Weights of a small image captioner.
Model: 7.92M parameters, 64-pixel images, encoder arch resnext, encoder norm batchnorm, encoder activation relu, encoder depths [3, 4, 5, 3], encoder widths [192, 288, 432, 640], decoder norm rmsnorm, decoder activation gelu.
Training: 6600 steps, batches of 192.
Data: trained on drawn branching plants, 145000 training examples, 8.7 epochs.
Rows from block 5 of the image encoder of a small image captioner, named by matrix and row number. Rows with one number belong to one channel. Each number is 500 + 40 x the weight over its row's rms, rounded and kept within 0 to 999. All counts start at 0. Numbers have three digits each. After the name is the row's rms in percent of the matrix's.
After each channel's rows are labels from the 100 images, of 14976, where the channel reaches its highest value: "strongest on" is what is common among them. Only what is clearly more common there than usual is listed. The data: drawn branching plants.
# convs1: grouped (16 groups) 3x3 conv (encoder.blocks.5.convs.1.weight, 144x9x3x3), inputs within the group 0-8, a 3x3 kernel for each
# convs2: expand pointwise conv (encoder.blocks.5.convs.2.weight, 288x144x1x1, transposed), outputs 0-95

convs1.72 101:534479501503468464481446549506491488529473424468484526458478538472546442530441480483508541497499515508514490494546509511437494486495474449438525484530492469552481497508523517493520520443500400386509462547494563578624567491464509500458585483467
convs2.72 097:523557518488583524462463453531562518500502604503447523478504522484521496440498494484439504412438536524508533535495511459397520494463529469505510466477646445550522506481519449543555501543477534512468539477497426491499531467527459384544463517496502500441502486540432490519483431441516509501
strongest on: narrow; red berries

convs1.110 100:444508518530486463530449445528474450558497496495474527454542586471493471534453478527492566442457532489465449492425435602505503517511513506523502484486501516520513541446386623515451566496562499517539459495498500513506455517510443508508500498486
convs2.110 099:479441556492510457508537552483495540437443470512514490493527457514487427508534516523477543555598484494446546519486460461525500521403530510491449446468487379440468494483466487525508483492548463485478504494490467558513502498487487513425515422507544528475475422543482508454496553507490484530
strongest on: white flowers; drooping

convs1.140 120:483497498507502481519489492523518615496523454420519506489508499475501522481507483547548498434470654431477448536477582507439570507561398462498478506521500535475512500488460539505425565556550507506503476519479500505517521501501521551484471501476
convs2.140 106:530533561507549551475476499428386506539529539461479544465558551501514607548460470492503432478515533476456470529512471485560543430419456547419420541489535580516580529521502504524522543457467539502510503550509539504503565502490431484468498516493543639554494480451417484545498492484514483469
strongest on: narrow; autumn leaves

convs1.69 100:483512488495491532533490507482476489450496491511601512527569578470511461482534382479475477496462524469525564495507530494486534522481479556531556492470489503504498418426467467562511475601534521510551500469458557482511515598585472518483536508455
convs2.69 105:474517490458548466481468514502521432498529530448475517523483511432504552528515511431520564482526510458538514551513456551425482513524541509518463522546541461609510506598498503567535462481478404442530512476492518526528472475461400485492522476505498552513490523485557518486568447559556475493
strongest on: autumn leaves

convs1.118 115:491527506447488514507485482427445525417478582511537533522478475483492524505481484601499438578547404415490510521490520501528479459480447445506535476495581535510575511509472495472511488490542439548521593493435488478490507560463531490478488491531
convs2.118 098:519467407501512601519568503507467447498490554531489517497507403508524450508437512646466484407425457470479463585471531519502439508562569502496466521562496472493518452476472539472441506491507456501518473502507482486571490573449538455465501483495501477463520469502595489532448429496475478465
strongest on: narrow; red berries

convs1.130 103:498447500501488490516545493488515501509496498490455490504499518467505502490457440493506482538498536483489475530380558410437480631561566525433480462437527548517535502511500514517519458488487483526530509493478472505524514465453493454468606582583
convs2.130 113:455546482493479582500419477461513499488465500499435500534538515509478540494482452535461527488460586564466476517470427463535472451456492528514533529513460508478528454500509515504454527548548492512462589465499504502496441501514475512475514466503416455472480476529501482503514488520569552513
strongest on: white flowers; narrow

convs1.129 083:502524455490471571533518489516513485492491496489475465429532514454498449478488469521511502529491532497471485497514444454480513610555586515590520547518572460585608495509503502488489454470496505490487503453496477488496523465480492522612503589574
convs2.129 091:492528549561452614518562511509504505484551448484527482494499468506539399515478444516447512469523535494437521503446507510638492405488430491427442470432483464510464483416496493490537565470434479510465556518496514526478496504471518472558492470494440491501517534488483499463441485473432506508
strongest on: white flowers; two-way forks; narrow

convs1.128 087:482520500478518563471544506513496527518520491473436471492477446457451512468454499490506478514512502538496477482485488482508502548596489497632566459525533445682491483485492454478533504477476507486489478489502506490492545527564442533528487583499
convs2.128 091:509430461496535539501512494526499502515477513506511472521566462525495546447543504526484486461425455493492438466502514563563522561559562459502527454501483493527476509449488499538503437557527497523465443531507396509472517461500512424504401527480477527541550442524483525410495516489405536508
strongest on: white flowers

convs1.25 102:444491552464483559518540493507446497466487414582499449510494532479456535616473508486474506522482475510471465546546434491546435453515498484497463523448404624452456576502449513481520458524500512513517463511499492490495517493481491517574508517492
convs2.25 102:528545562581582519534446450514525514492484533551509535546579524531442439485559581479443513554466480499550548551488572511437442480467468514463540505497520411490549523544466497478523499497446455509534506513494441550514525520488475461500601521488510485535487412504495548479485507514533476496
strongest on: leaning right

convs1.123 098:600543444497495536493499475498552534496469524426507480510514521479470500535497494458427554506483546510502478527508486515477498510508464499553508497481486471513428530509502499516470500492481480353491581596496432495579485493499492600559457443543
convs2.123 107:500566433510548396483491469408586523526498490463532599475523565471440488498446599485606472439490548465491515474492453558491526514541561485551569445565512539497533498462524498511562497472438521470437568489513522480552460527522497511515543501496438480497515441469471498475582456453456460531
strongest on: narrow; red berries

convs1.8 118:614590566577390520473431507513472460562474493495573527464500500471553481470481481541560549502489528463504491507514554451491479489510487479456528500485512530507489503514478498509512470481479471500514521490527512470473486471415590434476585544538
convs2.8 115:496527526453493521513507489545546476567509582540520489491504484543414506483487441471557483477416500507453531457505477559523434539450446534575472535538473594465447528484503490531421472517454576502507486464506621488557555475495509508454563499483416539546465557450528584463491484489478448502
strongest on: spreading

convs1.7 101:470586551586469634522530551455492518496540549494509479589434474524451513468431440494511551581464557591569546565535472479497511482488504530505511476493486499549508503509512522508519504492498528540541473491505487522509442461505481536461519499487
convs2.7 120:506400494499495510521556502567447469552489439519512492515492509544491515498566493491453435548494546502512519443514473510511571526531505480424492576529451572550451478525517494574608586485477473492488499537501579513460489505512399535569534485507589550490510562442546484512530475528519472545
strongest on: narrow; two-way forks

convs1.10 109:681512431461388479523553415492471478490542462454452555454504525505496481468477503510516484514500517492503520532495537499478524530511481555541502517490441521457402517492494472526480492509497524494502531483496535470527456545506576476448541485468
convs2.10 106:426593491539486474492522545438457466458461550469458525469536433469492587484418529525483550475544509499518557492558456490470489465575534512538511520453516504512542487457508507511496531484542445509464504491495476510494493480537559497520490504511561560477498452523483455513438544556524542484
strongest on: two-way forks; wide

convs1.64 114:555484510497513509482518505536544483508497522444456543499442513428459628526477502456530530527516446517482477481496438543535387506461439477477528478494548483529475505559458520497436450451512460479510444471565528520504453519510414459578461493493
convs2.64 106:513593465398495425477560464540463516508526499463482478494451479568567571497530492526528384512466553483415492490467511527469420522575497479527496581551441569523431504474522476499382522508506467520548484430495460495461491502490476577504516485493504515479472508445564543514454435479479550474
strongest on: autumn leaves; leaning right

convs1.70 119:498506514493505501490491505510490461476498485458535534480446451506508506533509542495532536529505472463478492521579586529486403501498447487489433537502505516459527493509587420448496471531457489411386597549484512471576504447430509530522474508526
convs2.70 106:504478541501435439523427525492481499524503561532522519508470504515530564459490466466496628450634493521442512536491502483515525503495513501480514447521428539594543486479511483545518523512512490497482489498499600498466555526512497485527509526501444487492522484508491442554521505488406534512
strongest on: autumn leaves

convs1.132 093:576470536527461483426441522443514472501506475494518519574493565421477449444509544481478523503525502547494485612512547530446420480496498589512516580448461449450474421513513486513508522510501455488512513495501515519487515527475519442451444464455
convs2.132 093:436566474464518499502451506496489480546437552489470473561508481483531442614435574477418448506535437600562519466485473528578503476512476494511546439547491421462457440486510509562533422467507432514463493497503581513528443452440472494511461531496530404448528511510500562506470525595471528516
strongest on: white flowers; two-way forks

convs1.17 128:588664551436378446484578493512483480464548549521524478502496449487486526547506444512491484486499508524514485504490490486502505517481496477513546526434486467485454477477496529483477480493498464490509470530503513463535445478523581507540420478437
convs2.17 104:461564458471453490490505537438571548447484609508573529445480481507502546466528499505529516507445491508481513604471478438511550468431455529468538473420539498502533488521521474474549517556530509486541489533503518506503483454493463475471471528510489517442536494507435423545546449412521566525
strongest on: wide

convs1.6 092:519509463562519470543495320567519478486518481476496562445446521511421473499451497423508463540514520588417448518500439460493504473505500527465498490538493499555529490514525488486493487492523565504536429481512483516466523478466496539510517479537
convs2.6 099:538541522505454481463581448523525505469498462515538515449499467585569524503498502473420509566468512460494535526486467476509535473544511474496496568495464509591508541476529495406462510519519531514502527546495574471456525564490489443427436577511519535441510525479504485501519471532441499471
strongest on: spreading

convs1.134 083:481472521526432479509497511528491469479526537509474505476451568520539484473424437504522479488472509494541479467445618564401456517434506479441483508459456563459606493503462469543488506476501504474490458524488495511518506444505539428466541451574
convs2.134 094:498562490485435586496475543494535467467392526471418500477447539533578523509463546600557462481464492517565506488503517519540408471509486490505442467470457588599472455601513495428477430531534470528492497521503515545506462475398450478514476485501524417476529450497535439408537507480511524491
strongest on: white flowers

convs1.51 091:473524478498512478511524520495504498489479520491503435536468523491447478529460476539503568436492520468505459485479489562515488493557579457475518500480485478509525551491429561496518483581605443507481585509523497565610442480478441495461497431412
convs2.51 101:562572496508494450470527533483504533462574521485534620395504496501570511517486447490461405466561548519526501522520445529475410544507510458503528434482489549479510525519476483489490515449518507478433516449507475517505561529458457544480452467521505516501547495493535522489480432436525472526
strongest on: red berries; narrow

convs1.114 097:515445442499500558484519498476585533481504419577509446450494459471480573453565497469465516489514489494507568499503553565518503470528465500506522486488473526493492429607583496546448577539377548474505503491488501512498486461501498484514498481503
convs2.114 112:535445462487458493486481486491526488476509549400521450465501458544491495476496455447589473436502524473513491524520523523568485494614594487482507509552500480480497480488510511494442504542431477510575493549503455514519585477486503550482548484500561495527517547478474464494552503487475409440
strongest on: bare

convs1.3 105:551429621501415528417462397501495487523490531521536538528463493467556505490443470500487552501438523408454405506495480462503485518466526454484497503499478531536551522534486508522446516529508501537468485534477497526525472501508532495568473555557
convs2.3 105:467469482516558524490464521500478391466540540494503478448582462471534519492487533469492462616469508456607498478520499465542444482501486482518501490593510519462588551451478501503497517509484552544497520502497485550602513541527477494457487482498433485485494532444513578547504546534559456540
strongest on: spreading

convs1.78 096:491498484479494475514544479471488520526510536537500516491485547545510499540516477502493512497493516509488491478484506475469555488480506500478596482486607519436527485471521451527494512498468662562461623507452465451617467507531476456539492510464
convs2.78 106:423563513483530501537548513505489479495501414489488527568585457492395394519474534449497476537484495549534517470509516530486443504485495493597515493465402515517485455491545503477449435528501459468494502431498475499468480492553487515500444517517500436496508587581561598537460531498507491513
strongest on: narrow; two-way forks

convs1.82 099:445502501484449496463495552524495472500514436479480509524505530408460491484465480540524521569394499491484484647484437445497445463475482491502502546517499519472487477468564481523491494514498500551452475463508528514478475471511476467639462539460
convs2.82 089:523495492425607455513449450416481469431523630496553534497428528453560455531513466456459562427539494483558453519477528463552510550560484506506529461537485503475438473463475447501567510509433516482584491486498458525505461568521565544410442449506630542488481534500496525482561539470543542466
strongest on: wide

convs1.65 108:531488529476498500490512487552478483568518446440537478491518474491528515504465561533479518529510438484515445397506523575484496607450483498463515482516518482510513504471537646456489556490424484510514456537528529434573512521487422509526473501507
convs2.65 101:479488429570501525494395499477489547557550446483482493549595427555480436573512556516436400536541474502403494507497540521415465492501437497506544495512512566557456500509553499495403520505500593493439461504499437543482491475535432557485519481474480474503492419591423572521543514531466526497
strongest on: autumn leaves; drooping

convs1.46 103:485473492518498477489493483502478486539508486491461501558556498460510523572479475498538548549488573557515577503451510547461424501466519451528507524442507503549511531465493626478421605513402474451512561504445529493472511518449492494532491511456
convs2.46 096:398590503435465481518503523434509482484476485524488484506465467526489481535503435559488501433521458504439511494527470502465504378426501529477483504531552466468486509522487528508576494576472402492494497478501571530453501529548499478439518457503552469477488508564478513475447493469484542467
strongest on: red berries; two-way forks

convs1.109 115:456457554517445479535512504492468502500511553452511527537529474471510445445612469548529482466509455580528437470505498450520548397484485505500500484478499512476481443495429458547531369458522487461518526476524521517491504468524483542488584529467
convs2.109 102:475506520597491493520503449518446535512470573536447510513472471546586491447439531484522424500526479488499525487505582528467603494468554476524487535546463452528475487525508497458567527475551460552463519526506478515468522443503515468593512495495554467487455454495565457484473414448492607516
strongest on: two-way forks; wide; white flowers

convs1.88 098:505436563386442572526498514481470504481501497506533455480574481489552453483476511490486446518546485516484513588456396485488519572515371513532491527492499499481497494508507539463517455515537538455516492524537477484505466450469451437529527509441
convs2.88 094:525460521518513597523457463544531553480490447498509503446497519486576466581574527470434372505525503480494545487458532510557469472546532471541486504512498513478488496460482548492584430533553466519518498451511456537536467480519550487492582505508510506466505539516506493589540500535492451467
strongest on: leaning right

convs1.127 106:497528460586502477536510444489494520488498520495507514562486409539488506546468434498493552473506511431512535476525467604504450658448414528525454553470439525505465516487495469528522448499531528463512481511504483505497490545497546545454480519508
convs2.127 102:506519443420466555530414499488512482460445407499439514489514516509418449488528505565481486559503509500491579491478448495614536494522601532483491501562557436481383453473495517493478475558562447439498539475499560493484447502576521521546581512490558410514506417456512537469491527548522535495
strongest on: white flowers